python train.py --dataset="simulated stained blood smears" --encoder_parallel_block=false --encoder_patch_size=[8, 8] --encoder_width=320 --text_encoder_norm="layernorm" --text_encoder_parallel_block=false --beta2=0.999 --batch_size=128 --final_lr_fraction=0
Rows from block 3 of the text encoder of a small contrastive image-text model, named by matrix and row number. Rows with one number belong to one neuron. Each number is 500 + 50 x the weight over its row's rms, rounded and kept within 0 to 999. All counts start at 0. Numbers have three digits each. After the name is the row's rms in percent of the matrix's.
Before each neuron's rows are labels from the 100 texts, of 14976, where the neuron reaches its largest size: "fires on" is the input token at the peak. Only what is clearly more common there than usual is listed. The data: simulated stained blood smears.
# gate: MLP gate (text_encoder.blocks.3.mlp.gate.weight, 576x192), inputs 0-191
# fc1: MLP up (text_encoder.blocks.3.mlp.fc1.weight, 576x192), inputs 0-191
# fc2: MLP down (text_encoder.blocks.3.mlp.fc2.weight, 192x576, transposed), outputs 0-191

fires on: "orange"
gate.233 083:448510527445470486452472513529522463424446435515445446560533458541569389493547552496495551554646426487517584546567492492464442383560587426597463501560539466511544506519501403479441501525615560500468482516452546484501459464517483489545473505452555494535420452548551590493528493452480494493461461519424541515462459427437507494503460554543491470538509546635559521511540554432519526502540467454473542387542425525539507459524604461440409473576494509578503556431525514455391519502498526466486495485408476449502480459557504465449465567597467441642508544606523498557486498502504465511
fc1.233 090:389492568513530488450448432483456512488526525482464550511446452529516431453601463543519483521519480454476565513508542597469494500444509427575465468419502375506485439485526498484436442397506530402500472579515500519492519504554520459514560515438444497400348484519477570523559523475415501478552540503366471444545497526543495470452483459517575551566462441528495503448521426425420443547478462538477512496597569525480411438578455479486442611546553509483505592562532507456516537549561574501554442484460425558464544606542594432488542468548519549522510479460538445439495490566525577531
fc2.233 070:575557533458536488568545516455557650516439526504466533462473496479482568497468483584540524356439522545464545518515632451484497526483528537528478508566529550513508549561534520457460477502444515459509534358474510565480517517525513543451459488519439554503500452430463499537473490452455527528460534524585446423492522516483494481543410398550484525407563484467579515630473515413521491529439459448543527534611575541500543494577507548520505373433490461440457544556551567546565535535465466499530457570622470487497543476431481466414385506490506481481532600489530431552499484526495407543

fires on: "small"
gate.293 082:519534494450486451499426450453465385512544520552545409542600443468520421468523469487519558413550421541532603479456414506440464465446580473538555541471459534502518458437521552579556536527444489483516518547574524534530436565423453448505505491422555541491475488479543519424530481516538475487503541501478452529563404561551453563456549507508459574516463494496499439517532489530546354512552548441470566504399471514510485513525539414465504519451528541558549490417515514462432435547552434515488448463439478502428501502383572656570491545608489463415438500537551508519561397554535532475
fc1.293 084:546573501509533522444512470461497482484520516534576513540508576392550567504523508489512546518519502543485538467527568536550505500660463527519564419434621500497548590431390509350498483501566472575501538467457551518461491486467486411568588495498545544535576467439467548535455426475522544534530520516502458479438502476536468500562523531450585405457572432488559508523509490612505484487519490550472540524439484488498439541416574429510548528488469561581496506451482538448535547527379480503618419473486454545409411455491404453500435497503548462544479439473529540519487568464415458581
fc2.293 081:467451451486485534480510457556503501383486508530536555458656610525475572411544467453412596548515585525453538637555474532544465480534445565442465542527581449555521501450453567509536523550443446528525534507477395482528506496588462436456476444481465519617467449483472561389535486583468410557535533531511527448452445499479492560436526513521466529476544610453497516490464507527483526546518579440584454444546437432489529510588436583487467509571480502517471538513499450447465478543423460443492476373480506564603489559487540475508495431553522497522544438499464589485491471506472479475

fires on: "orange"
gate.375 142:474455473446533427641490565417482415517494476510507484589499501544575418434419517452544511518605501555494542562456499501497479405506570493529542534596511469490432555536457479447577495519544496516558536505490491461554477534468550530527532473425537425543521475493548542432501429436553474480486522511446547481412486502550452511496529502515442560487597487535522469404555597495529498481535522490536591443495458445503536567533483446409550439557423451549461504373587383534462539454449518465425500511485437422484526444511553519433391536589393490488577461524543497572457573583518492467
fc1.375 136:558594519562507509465497443503458616461448543496485522488497470476441602519531539571504441478421452451457462401526505475523563544511528519427467526526536544491553486519536516601390494477506539449454585543531528578426488475505533500522551556613456549448525445494500439506421553556482491509482461500525411494569440461407539478552449523454504510486484538480426473615458462493435480488532444534448430552494520410483486412499526542546418469432538504449524525572499620493543486520504524568530625407523577539433507528431422512467617455389582524499467566467478444472519508416441546487
fc2.375 155:511548537473495574370566490466461479466516511461473495542386449420513501582429577547487482440413543465531488551542543437454504571398513509511452567475537569527416476565504474537478510445461454526488428470519568520441510433461469498372513542538453534452476554493542515580461462537486526539509517571505460493483488525462448516538411521511519518538535511490474519609537451447440494558510481535363387680495548544515512483558532547472496502404501506451570523510509599500565526502518552508543603597539543447550530501541471497505600418536534514449479515566437449436559459448541446460

fires on: "nucleus"
gate.464 103:527505533544405455588485594471499464427487441470498522418482542537456505505472554509573525494526491593489494499569518478606499529583602567498533457570509459469525558480481494423447551526545580471472494547495483554486462511533627463492567518489524478571555464590440574530451455503413449446444538499551587487550486349557544501496425443525356511506444578566410482551502528481490555499531523498457544460481474490453488489368533463471504474463476453460495476546573533536512515446484581416472435494478528415407395437523523443439499466501424537538375491521508480549481525481443505453
fc1.464 104:495493494516507515416456502507567507523559496619439457416527591482519493495555461500423450530520490394538435467387390540446469513391526475545477472457469679466490422545515465514596528437470424562468511496476477475581517503469472492550467451474462491502498485534506353500461543433561509486550609494480476580500511528463504486473512569577440540549545544507500473547528460429414484517539552468551529512487538577521475551535528593572469538553511515661444569457371448531511490493491491536469559521516561565538565576495544475461503490521446460423439423498483531505466449510495462502
fc2.464 115:451531522564581491426488425422524521494564549484537544384484462521529573489474526477426512535512605441467507589427474491463425523572380534470476469574544454573505566405577521560488353479530463487448533486519584479516482547521487575540540498540539468438526470476447522498578388507456447538512467549551526519497524483466403495459493460487535453470522514498476443392506508545505573588509584474483502483529548480426524512559467534526544505463527413471512534497571432550407552549474617455561509515451433593526566508440474540418435513528493401484554461415465498462461456425520455437

fires on: "cell"
gate.300 074:583549544464498579491461418419514557520509414431405487467524574466471531559511465511442503467455584438519381563508503480510513508479443560495517447514520555538474544528526551437547429500502381546404563436463510485473487557510470546544534523514523475499550538536463494491524373499543585523527430535565542497429500553470448423486579468454573605430456510545432565495515494489596491555554522557618457520524444482437509419428500627513606432453518505463549500452585471491482506491507529494446486514581548587450467429543505436459470556495560571551536457502448517537531482485540389464
fc1.300 072:523503441509516522545596541549485554501453438568573515450475536411514522438500539510484451436542440554484514448533532524549430469556413537494526547522505622510532556482500466601434518502454592482505556474542487616464507451504522380499508462536426507570485540387458479539436517511563496507526494478519484534548513525394482511464512379448510463451498414473461448582555620541579558494546502538554535538479504388441466510538479523543414522491522461516416406448466457558620390503529470497531551496523525487469403445449493428448532541453557478443518540536526574562558521495612491490
fc2.300 071:551430465566543486569488469595455525561482484547485499493422556471482417478427496510459497367466536553529492498483495410448516480530517556512541487503485541469457507611425485477527456516553513549560417420480583472469429511451505544530523380521492453558498629484593438563487465526496601536499408448444483460562643449497508611519544432559476472458596504512453546477455470461489541481508600458500473603502476502529516493513516656497481469425498587449454470479486494554507523454474497576496455431623543549490545479485443514536538474458513542469488549436542492588472490416518519507

fires on: "nucleus"
gate.15 067:423527497517573484526609532490555573520522533483469423533629413502520443610497545456560576522499472566512551495493465558476529625423556498452488433508503526408561419472485525534481508437528548477567546458452457640514511565435486450429500493621499491542488483489530556478446628564437419513509509455440518597527478448543506494479476544494414475522507480448481499576422456487575550445594511451528422468550542517621550518524489548578463505514393482461520533546459513479494506458497370513491548591529480456474474497501450459502491406476473459481480495583476498567476427508499502490
fc1.15 063:561539563464525484480484502527538503508473501484550422459569417494498521484407436463537491450535603576540440552527426417547464542529485590431424504449423524498539508475540462516463540452512444505520468469548519504507551579504497529542497531595594492477524547439564440540526483460435443490496420580483478516512453520570586494523480487422388427542553440450311524591553528631528573531562588482486507471620493531566505517519489494489440548499476476365535481462457420451533513502561453481463557545478529422433467434498507547431471504419521508569479516505513576464447527459530496494
fc2.15 069:503512509538574550415408570553543453529477426472505541510436554479514618554534496534503489553488495578476431412464485510530479397458490506490524493491529441567517504444533544454507359558518501576491435491477520577568474500527430556578601470579504548427509425446457495486449576452450524550553443472581579514518500481460520493530475474451608503445484542508492430438482539560525471557364436452498563605485509423553462548427487518434450495562448497546468463589475510545510506492419562528497408466449545487456487482508408515518514495544576502493539499531453539587457452441462598601

fires on: "cell"
gate.320 099:492533550523422445474501501528509543590490444436441513549500577496441508536473485509491514616453556426520413533569547488557502530499367495464413476498454508546527451514499579483550547467558479473513527498474463529475469417679504661469503487458519545445451499522514471592517485528587539527461468467572508587518426468481537545512473441483462571515513452531431469487427504500565410579496534439472439454438472456514512485472486513495594518515477475349477503577485589425466442522483542502556458505508536429560498443535448496551605463403537578499500528505425440476457490432439538440
fc1.320 092:429552543497459452528574487558569516467487560528537631629528446452490504499507505487583454560508517502484537457547516510434535467460476461495389464520509583626533449414513394526563490504443522533542516468549450538456530501536504514497440485520562576531524482484481458488472598496472486554459467419644506557471493557472526428483441573424524465494488492456524432473575452461449364475462496497545569559444451574523441507521530492500500473472467566455514496514418555521359399468444414484516594553522486496612554531453485546501516535488567510554440535418511518539544443489472577542
fc2.320 092:469522403506559489488522508599509499597506506499461526573468466533539505523540566478462500518499559481505496526456428483521491513419477495428407535551512518510498499563452529589534489430505445541480476482523453518502504381427492491456498508542432574370381504542529531567538507420543397448536465535502476463545466527473500579542542464477574438502462459343445542478438443527521533576436537593591493501540569529516495468633487486490480478420508497475561549483572512511546481479499626495500499545516593499626535513523515466546478453606497504497468559611501525376526412503494428525

fires on: "orange"
gate.125 159:378535585396479515536515542506488474420425479512508500548517475466587524397454493502484430441586472553434498444511496659519455549550473503551513467507455504464486529482537456511565526594464551513595561487502462444472523557566569498569408473442565586606490527503478496492458524527500546472526492493495507592416462510539507503457550550427461437529501471535515423545577581483570486397492556432622558493487498504466497500482474522557540507523444548551431432465442402518430459518449406370442465531507449484549501461505498510457479489438469441554567572492438570525486540499544534576
fc1.125 148:441486416383455520532619565516522432447591472507562549534458439479449498566525416487551505531585521575471530534518510572465423521469526461533450511509421446516567521424517513547610532562449560531500483500603501458497527548494520383416399526470518543549418497448496491445536509423421423511519486460437565581442441495519503516465453554537562508536514503519547430411553537464499517451469502515555488569536484562539499482531556470470405563578553480506514468347478430542431466474430448518437527515557432498561465505458501504538444491566425432526512513496492569529576562562492549553
fc2.125 161:489422495489436401598481531513511535548460452543586455481612541528529517445519469414526533633564488515459487426504476539583473478608508491532561465491519478528630520467438439477506510517570507472480584566516442474519492601590448476607430470460542512552528487501378439443503574530515500437433473449474498535495457463537589446508561539498412470442499519489518503458484558577517529479510479461531590362499423481522499534506468487558467468548481501566450525490490487460391461496517404449513440392460434512399482481429502477500476523429440479538490486504468594562436504575475501497

fires on: "orange"
gate.409 076:374519453427469485519531495443486522452560436569389494554489470509556473438516525383520502452552549484447554475511583435553517383541520532546480543494510514604505503444434567491539462530536522422528504582472447512494409495509530566512502539414552504598527527517523463525468486471505515442431549492462568478478520479412434553527566524458527505452579559469436417443520598519505411498557450500515576567510442578531527432507438555493561503448479453499513493545438477497552466472461460552579493455469475511516657476460476605635437562535478499523574479472545503479537530495466623540
fc1.409 077:532471460522402578501540482516530489481380408449625506528529550544556527454500591524495609530561577502503509411588482467501599467566507486480500515513500524519498488447451509514501565563547499457449492530356496578542402489492573482455465473536443506534463453479533497498499468495526522465506509427510521562549440448550458535451504500437516521380473500452557475586477380538502497478562448451422500542510412472521509519307463468517421551411513532456526432501505514596503379458517484506433529415509499559442473494475457471488562475445541416606548531536532514503504525464491513506
fc2.409 089:499516461481440456449558511484541452540607531563433480506564491602534504520503515498562512483511533412506597573513476487520437415562500622458500519513456492458434463603456441532467483481525603550501518478484573515516516566497532469513541473542452442520450594469462457434512363612520450383508493525421569526485555527544457586424451506570450475554435631566544476505471543485443526470544578521439534464461602430524480522499472499469488506499511492431522503544541411502422463549461552497510522535431430452559504521477559587562425431547522496580493486429531550520402477551514443492

fires on: "a"
gate.83 128:495579481454403496544485601456479484560499499508462517529486452596492504412588554483533474529542445486504544485500516462489468365562604584501500587541511504527538425359452485616436567480545544610523499585545447548444508542409580449536462497493524495514541419550466477451445571480496486413508467494493533537511427462515500455477394495513552501572555547536553500563465488527471461409497477453518563458497436474514461502577546459463498490553501539473497545493468470582503493571526471526419558452358443582431590558495507547498524491526520428576492507453489515537505553544426586566
fc1.83 138:477507542483495498440439490545468522578480551472446462554523510548538408542546434443578535549542479459403512481419505521500529544452558500492495395482532459516528512498504499436447506403605510532448512582426570387519580462437357512584580458485548390434522513516553494487466486507457503466545459547470521455563497435554508492492455586536573555547408472534537564519539501516580558579537532503460468464541503581520435430497540436409479563568505462580543518475532540525461581543520585596481444427470506528382521552502443471465549517644473538515480452471486504480510552554462487497
fc2.83 115:550518425543594465535505482441509582442385454447525501500523548511514502464446471477404488381570466459503539501497460441420545448571458552442472584530458493490512500546568570500556558516465485508622446393466543489557452525428540578467512483453474528560462427482427461460521407483507501579501509437542542559456522478489523502513478450498431527483610585527501465536491533529483499434520523442583520587523410474459597507468465591507538526412480539479437509474473471578481509463539491422497581573551474508649494461460466575500384529470518528434422509480542502567459415432505472478

fires on: "orange"
gate.14 089:530427544429505492555525582479535423522555414483499517546468529482491388414452507499442444549490555536445547542436474473489506474493543536531543567593486487478482553451453526475537447569535532490550503535425524530543510460506510463561524529444658557587559523492524528530484520496532524468431486484423512566423452480508518495449500502507436597462571451597538436379583572551490595581536490509490583549530506528443505495475538491440476519514464500583429562520521408485394450398458510493500501503517386482468495429510542565505448540475407528472494467495617482560438618557587497487
fc1.14 082:497647568567527539526478515510513561499469449524451477505498514564574447502545581546574547505489456493427489426498463467478524439559490509454445593555496505554465504529579496530400472537562571408416570559483536533486506526432495476537604523536404526406499502570460535496438513505553533455490470523543443445512414413510588447631512502545464509519484451451443584563540493520516605474526474482477473558515536388529492503453428514572489470473457511515440498534538657598563477498506502636488496466474567531434532508507445583510579507436471575475505529499535458474428501459482458546
fc2.14 090:479539533517412518423612517419457408374442578483401557525488455498497517505491597536485557402537488428503493617465517393425450424471548419481419540528570480468447499536487468583571535571425470492455485519513511554432494442462472495375504580504467561501510489476524613576485496562493545508526487547472508469563467550447440529510433566518495484532521546500515568479537542420406489563491531482474428509494500567475579484516511435467524479472578473501533579468446565528486451535523616454478586561465433514625542503534469500528497424522493521525498506504537494396490447443466491508

fires on: "nucleus"
gate.226 085:543496540448467521608485519496503523507437423514607472485563495489509468489589498475532506509670534538475508452546533470551485567578483519492495455530558562459465527502428416478468533425590396502466378444397428407516525487527548426519472529556489419531464480604471541493556445536449481496463555525538510487406531422488476488490553443501496508477565448520476543536490512493571609516558579425522528463535527531520534424433530487499528511478428483476451545492562540435510538496459537362440501586575473433451490458491515438503432587586419551511446450572571564486504482543503483429
fc1.226 089:377598414398473507474540559484468513568577515481481532503382436470433498521507526419480551529527586454545550521541508560580447592475442541570510351503489520488554538557440463552588551495484492465496524563516426526419537400451546509513432515519551460510445523462582546601501507562485497476548553448480504516481555450407500534565467527564494479509543614509525512482520472516481440507490471508506487467552620533644492480514472507522396555510459507457587557574473528504554517481498519478512526546538554396482586573538557415474467460515554455532488530540490543537440438566539493484
fc2.226 081:436425498538588531463375561419495493563411483495459524454500608474509536433547487508501478510506586408428515443435521582537517549510484474478513503399582518453410549456584537557442459457461487480493474540550475453513560434572521518442534478509533509391513498615407494445518476552533580656494471497598458554456491537537507569484585533509497421488498427498498546517438499539440462501425506460488442518461509543538427418458435531515508485465482535539469517484511506436551523565473562535558474461511459592578551499597470527495534427613480515427501486526488436446495566408521532472

fires on: "<end>"
gate.465 065:484501633581486456447506522357513485413539493470480537455568547517516539431590413466416428574502454499512556378549499509562507480504555444489497449526472487499561435493475460498569474524426551557547539475502492496504520484481466497491504512546504507475630400462516524464472590476462560545478556432467483424529501456438514411503429509531496590598476428465495523534625504489451382441488504549461541502536511481450536535583471556458562488504490522502488494507415477546515478498558491509510607516451451566417544429511532506577441375462474488427625566517515541512588549525470523488
fc1.465 080:423497540485515384463563487446588589487477555509535514548500532494488548592576470490504455388500524417545541501541540536502505529512492545436462478458563521500473536479489443617512539429423505446510526479553420479503482434458441449492469429465482599528519449464537540521438553465458491508584488366489426567514503469497476468499423553430552482547498520428512496610602532386556448509528518463505435514494596488493504528558365524464410492435546527468500530489446561516458424501521437474424551470534463503518519475578456478498521439527582429512490614453468434519421497458428468608
fc2.465 070:422468565518445592509613467493571464474437587433505439459462509454558552511498483534415443542403494416594533510547487529491551573424513507514440478474498498552438511418475576531499521537509527566595535483591463469483490390486551508403567533441514538553475528600478489502518503507503452447476491580551526513464547513460485474546406642482517472497503413479548512597550463497575506463483443432481452532454491516510511452547491496505616520427470500533532543510565609416621498352444523536455462523554545481530545461440490540461401549480528538562525454471507508509539485441530507519

fires on: "small"
gate.422 077:563461457597444501481443571509566470440526523460529528424504507575515522469528536532439567412520488545484529612531452473478557486598466548429531483568573543400585534535465497479474450502505550519571565550470593459523515599520517550507508443563424466455534576556411410424482452494489442588559553525408509548519473419463564455653588432526471488461516495508481530520446530517499463506532468552463560490568514452463547517480470523509435501502473395508465536519590459603481540478391563607491489469517485551476457492543492467555471552567547428534498456432509481449502606487486453465
fc1.422 077:557374544526552529478479518442463524449435500481461550542476526563569608524456454463519448508430517462458422510599550581520539536543450494495512470383516525607510557481463475582430441482410546499512536559524511497529502438524424455444447521472557565538577457453532415542443585440477603566503550467596461516453480480436499448451538508478466444491467454470552467517490503511509460415477461526491514514424546458553498491462513554480493465429471517549583426671453549504410430461523551466467529420511560477480500462444489517599464483477556479525534584520387546617502454512463485497
fc2.422 079:529499493413504548524452521495455450417562486516432449529510461452396512607387575524497541561425448469512491370524636494506492575463469507494541494494481519472531535491524436424458534468566575516525548563468482533515549519506526505434483515502452539558548498526541493522541524402515499457456559562481475498468418440463625427541503562457521487507445494488544542535535431518515444464448404438397433521471486479511506559433538520471502528453542509464462532609504494409594512530518330563489502552488550430414470430551482483398561517469487502434503631470497469504520568482570479505

fires on: "cell"
gate.392 099:611517585475458476460449434439576549517378515474532433408564505497575601559523450521570498512506532406519589507603419539521504562590518483421480524475477472503465569429513593482465454439524427564443465440519577471500539518501491500473617484552458511494491383511532576482472456534413532521502482584517519454532473496535559495487447578493513543506459485432446549483558392601488481566497493497505509486432496512448451433432457504492591508450517520448624514502453584529523589480486419540559496506497485607452543543495517548522457503597579497501434421511475465442486487508473518506
fc1.392 104:504542525578526445447521549551452586469555436502553480440479543519476506461488607469516518433480537504505387503490501500537456512505518477532531451465587439570506508491514519450413422523513533453415520497502515500457434500609481571494524546465447427421492511540446499594435504514568490496456505474477380502451620532455512480446580423581499373502524514478479543609490498460454612489530465514447480374563543540460497530514521548513475418449591442486413448535576496463572471546559554490543449540527505528475452479549407470386614480393485512556517500505550436480478547484571495464
fc2.392 100:525485527567456455561540494560501495461502383519500564520546536485481476526547589489538492501475455501546462499437535415520530388539559482568511448570477487463582450568559471454560456483548564547525517513532425502524517581528524579548423540436426480450497544477565469500432489465576581543535459402405478537465554369460551455448510407560434502511550490560487549562504511513428487414541358464555551413493416481485564528487555466531522475562512536493445487456502497482531462548533450469509448512496460459378522516528458483456561569526395520504543594507506517595524556484409545606

fires on: "small"
gate.448 068:543512431486542503545539503472489485512582504625475452487484499456449507522428500481472495474543457560509525481494488485450484516469559487450488505481576603454582519510442537532536524476507393534495438475571526471504500524544550533513461427585531531535477445379501570513493521477486560506387585544572551541476519515488460641470395478533433541548507446449554533511483446512554605463548475535590523515568575532513578470478476442547567425482556532559581514424503507494611498581528476463510373479423545460464485516484523437508396449524372446568428468492559462582461495453613492492
fc1.448 073:510539493465427489505486599418469411443527422482459528484555368563499476490551531520497503535564376504560496468509468539477354483422506505502516484551529531520393428485593475480573499480499571560531500557620549534490508566614506453522452520493463489405506503385530489507495498417329438492481466490401556594564444520466453495450509521506533512431493553546471517489539461560448517514650563501497502498514505532508481389518479505513453516451574507538439547438466460520490511485508500424463562560399451512506540513548507505505540493600470461513541467435511464421477504505548535491
fc2.448 069:412427621464477513427522447529512481477500504437490561595476535483517373533486468514406492457405436536521523498448503523619571570540549494412554460465484492454511505595564441448486559454496553480505494501464579539427512518541551581531530431516512424485451497515467432579419442569537525450476520500461513478484481533471541368473544575496576510611426463550513540480551449466408512529437467514448506544541571574558474486458461527502462532554565557499491551466539493534467448436486556477564580505502541471470371538496462441442529504443550471523414648525475477448563504473508496516

fires on: "cell"
gate.75 091:453488553493410474469414497442476519476517566477507456491510566527582541530567446513500458580468532501465605508419500544467523529565423532496490432472498501432491461465427544574593513447562453558577457520569575493493503476480461458538569488486580472530439413423490469474514506585399499413509501506519540538412477417522462456474465529403474551469525464505495502465492446551561444544568500455535418513532452437542444472483477551497489586505403486479527599545482510500447489474553472431438471459504592468434623519561498467443414447613552544495609482486431497496373408536439459481
fc1.75 082:504558519498470495410509430448476622490434487543426463541578462507503504487517549562553555438539503535428524519568421506441515505586484483450456560522554488427501482518471532588531505420516499610606482508483497489494484515513473395531488444574613424618513483478584532422465512546442531542433560464561552479523460456515562495563465568486489487469530445481463540490537497472530454508558557494601557427442454521518514425478471480472553559557390495455580541526496569573439437422485520495470512559484502502423559515450526589510448506606558440455503501511486537445548391574448479381
fc2.75 095:471554550438606568469498481448496477538456554498531467484466415531543504451573506529460484536485578521430599548466486542578515546439471457449455525432501517544442504540557553473545463473446441530522456511588542482454413460430392473468528500540513485454542438534564530514523478458519483568465472494540531479444485591580380421522416577479603513486437435515540437425426475592544518518499444575440466512467498492405456495421487483393534475460512545566551464432494526609507536517512545540480482531635540511552588546524548585593426535477569543433481443473498488475584469513550497527

fires on: "a"
gate.45 087:473454496498529553507524525554444559482486494496462336443513505549543556454538510497472437419485510489550499457485409410438546401469488536477421568535462512493458457537566519613498546464484507541478467551553544462496488484482555519534533464591472443483502521551516441554537469532595518507534501557530468474554518492472464554529583436542497536537492544470473657602512493500449504543483540548521433590579505466456499469485471588532562488507597560497474572593583512471569494502601570447493393464476516405455575423589496581484522564566526560377462516475458479434444435476540523502
fc1.45 101:578479557529470522444497522596459478640458488507484430487499525567445490538574497456512454482499529434466472425484514509489496435421515527547539454547555505519492415456461481455387607371606421448423490475490548481513592512435590437562465489529431453405479414483532451493516471524441427457467470511463474405592516454563558504403522494524624454503527531522584550562537504579452487533524474547487508490518532581539429453491518480437474550545533439540473542480520531575532482610536491530522517430518466535478557520503530469471566439576479586514410507512531435475520399557490522457
fc2.45 095:508464495475437415498525481578546447596465494459555429475540474581544499492581441465515497566557466496487508422480463539530523477590510460490530398460533475545577479513451494498480516498610439525477553666527395503525481520551420425550490566434552489566468507532530452412494469481515437477506478448535475462500412480514504537427582590522532471487506423509513499501528555548515455503579520488523514424540383460571469398534441513500528521533474447589392503523441548534423469563502450467504443385479540539400425513461491478524413541437457521565530396552509595479511557548453508488

fires on: "a"
gate.343 127:604511494428531457500598434559484551537539450639469484398510515414468583556395510422424519421483557506562403467513468587516550569450502503450493491526483560413456595494477518459529455480501430512472532444550444432529521597516455491482429502535534543490624526508470542436504481510530523515516513461555442485463563561459387540508546513531516458483423504416578505519460463533491579492517528486584503541466491500546530467463503550578552435512426459451468434414488451524596505528552485538556399498525544501475439441458538435503416530425520425489469481495486508580568451458541503406
fc1.343 123:436462519503488540491486609484508465450481527426516596559454459555512427427565552521548463541547444508482566520489541444464485478503541523599519432466491393558503446489508469509499564547493539473431468556525506582528487340530546494484532562437489474454409522520574495547495542431477394442458544545461527505586462479565575422504455485513527523517490550585497435470596481415497413499479481575411507445489537442494476498533515450433467515426623536477444549536549524462424525473538550477525574454535484462610500486452409521523602430569492582477509561496568464487419535506465578570
fc2.343 138:360483574575529572488438507501491444511472543470435502516420544531511502398496515484511493539532493479483531487546597578567495570496454406505445481452478423558498431436478464587458495545461463481564470596474540509408493462556550447503527534531535487472479518494477527528432576520515552444524466540428543550451435543538523393528559556481565507517411445578473472503550540503440503508509534487404482497535585429489434497468466446582538576499590554614427542541485493425395490602482536441527548430525381499535537486580505496555536517501552580535594457488464459438470529545497550577

fires on: "nucleus"
gate.569 097:444484454526615528510522499465513468417510503526543565482494430471511458502521492573545446549506414516532538477533524551480413447358504506514511423521465492534492594462483611475452431574486530542467500445415482524503496502437511535581505547422497641459553543437526495534510499412491481540544438523431439419533516598518501516539522464474519519473488467557492436489447451499505486475563387506497557508504500591557475444475570434431541535422633574551540494365508501508542575517485583533542500468483534499577385524533430496564556456438479568402543513479470401548543487434487517501
fc1.569 102:556420529526432586503448506478487493561522575534453456405457607562475481480487536584488467462485397471501484494464488505447437442546563597477623557518486454497453462450553474497483481485438472498429483623520448527538557603442464452477582529461419547436474558565541533441543523511468453513590497560476441522458538516529533645472503444469478592585425493421523510473459527514495544448439437522537513499447536470471428467514488574483435513502515479530412570525472416521469453566569546579403464498400512560479522529438587515523603499429408519460471469447529493455517509505517481534
fc2.569 096:569483480528611530562482490473516459370471458466458499339514477545543528467593454516475443527538424546477512444460473560535540465551460472547554571403537495492483533441530609424501411484461495569480530575570497391484451516500502525456574495459548480427520429526498442434520520464527543584480535452552504497534484543575489491498589519460638483515459420474474447373535458556470456466546505477495444544476433494472553525504520527511522551475522524519501501498437567521583518510409559521512430526532532557479537525511482562566468553539476568473562409393516452527602538401497499590

fires on: "<end>"
gate.314 118:469527521527472488501502443453462558479456592551532589467580542428513552431446553533574462435409501523518454476565539458464564508403536483528551445479556459469568427453497530465482495483479492434412497454495462560447492460540492545564536460425554656484554431515434549461492516495537596420488585387559497428401409494462453520484440554530521542520460457476460483516493478579462490442543450569548499412384498479510491487546564435445573467406493536538498480451459495411555470508492523487554489481538509518513478507510388497531535537515541545563606576458477499611459461476484520609
fc1.314 132:457449534500499503497526432501541553531482505422557563519496521471516583525515478443481417534519631484498444486504480553474550566516362506542420490510398470554498537453523552575504453513602427504498464534575474502541605513513554457436423560623422556537512391499478463478668509556466573571504477441544542482567504495501594453454560505457502439483471458465509498472455432518523499530433571415531467546537530517456530488493402530522436564547469436428550477493465541467461467477498450470469592592580511501543546453457517511439527470470561453527532555521503530423442423512478575409
fc2.314 116:490443351474532421557482456480572478574527543511464420528581475547571367452543492635548519497526438451525523549489477501559449442516473531521486569454435531469518460614483484464510448537522472566494556427509557426540470491423515545483484488478501415477455559444523408511547476444462481439528517474514566488570519525533483524416378531468526521494545467512507461446461444526469508501533535597584451540522575583516465549483500573436416405531492569505535489510526404509487482377405530501519463500555485417521456490504503605553437478536522497446511472488516385502540548590512465433

fires on: "small"
gate.412 118:537387524430541519490477394526533600443496484387484517441506584484483494535436492509423556463449529475462457548525631485570517538459471573473574432445543492486575520557505450456495430549467538451428550612454518479489512462546448549524509436507478521486515559589419540560481527468583523472482446466558461539468561446532580519534536481463511499475419440534481541574454521587521553572500517461389465522526509473439484461459535528486447498411474527540497518506497579425474469457446519497466417480601570459375424498470415417455610576449476490475507558541495519499439488428520427460
fc1.412 129:544507484551537515577589488463433499469528463486416507549548517457482460467420596553461528433511436487585520498456464400436534478457525515520592566491503486453455433538565507435557496519416466544507437461550504559507407597558527533453494528423425544472556496443594479548475522463571505452463544564517488479472534564457451535552498362436457555453530553523463499478447529445460517467462475516482547581505530409467610611461509578503512421497516506520486461516520528475492497500490455443559510519467493447599408373498554548545521446362531556475467548486556396476566464531575447527
fc2.412 120:528443470518565497462498527439506523420414496460572505450584521504563538411499417522407514455554575518520494509558562520447492478563426468526455442517505514490454478400489557603600520609476496480640511502515491477536450471583527452401497549517455551605444454397422537408444524500524541538491497548571488589471467531459499567538530514546434523482553578464448511579573494516502489518468553436628516493505425418550571495516433517597549526412520585533484517418515444481483526557503518428451503466571509540544544545518540517620472528529495491441551488437502504493479441460486537518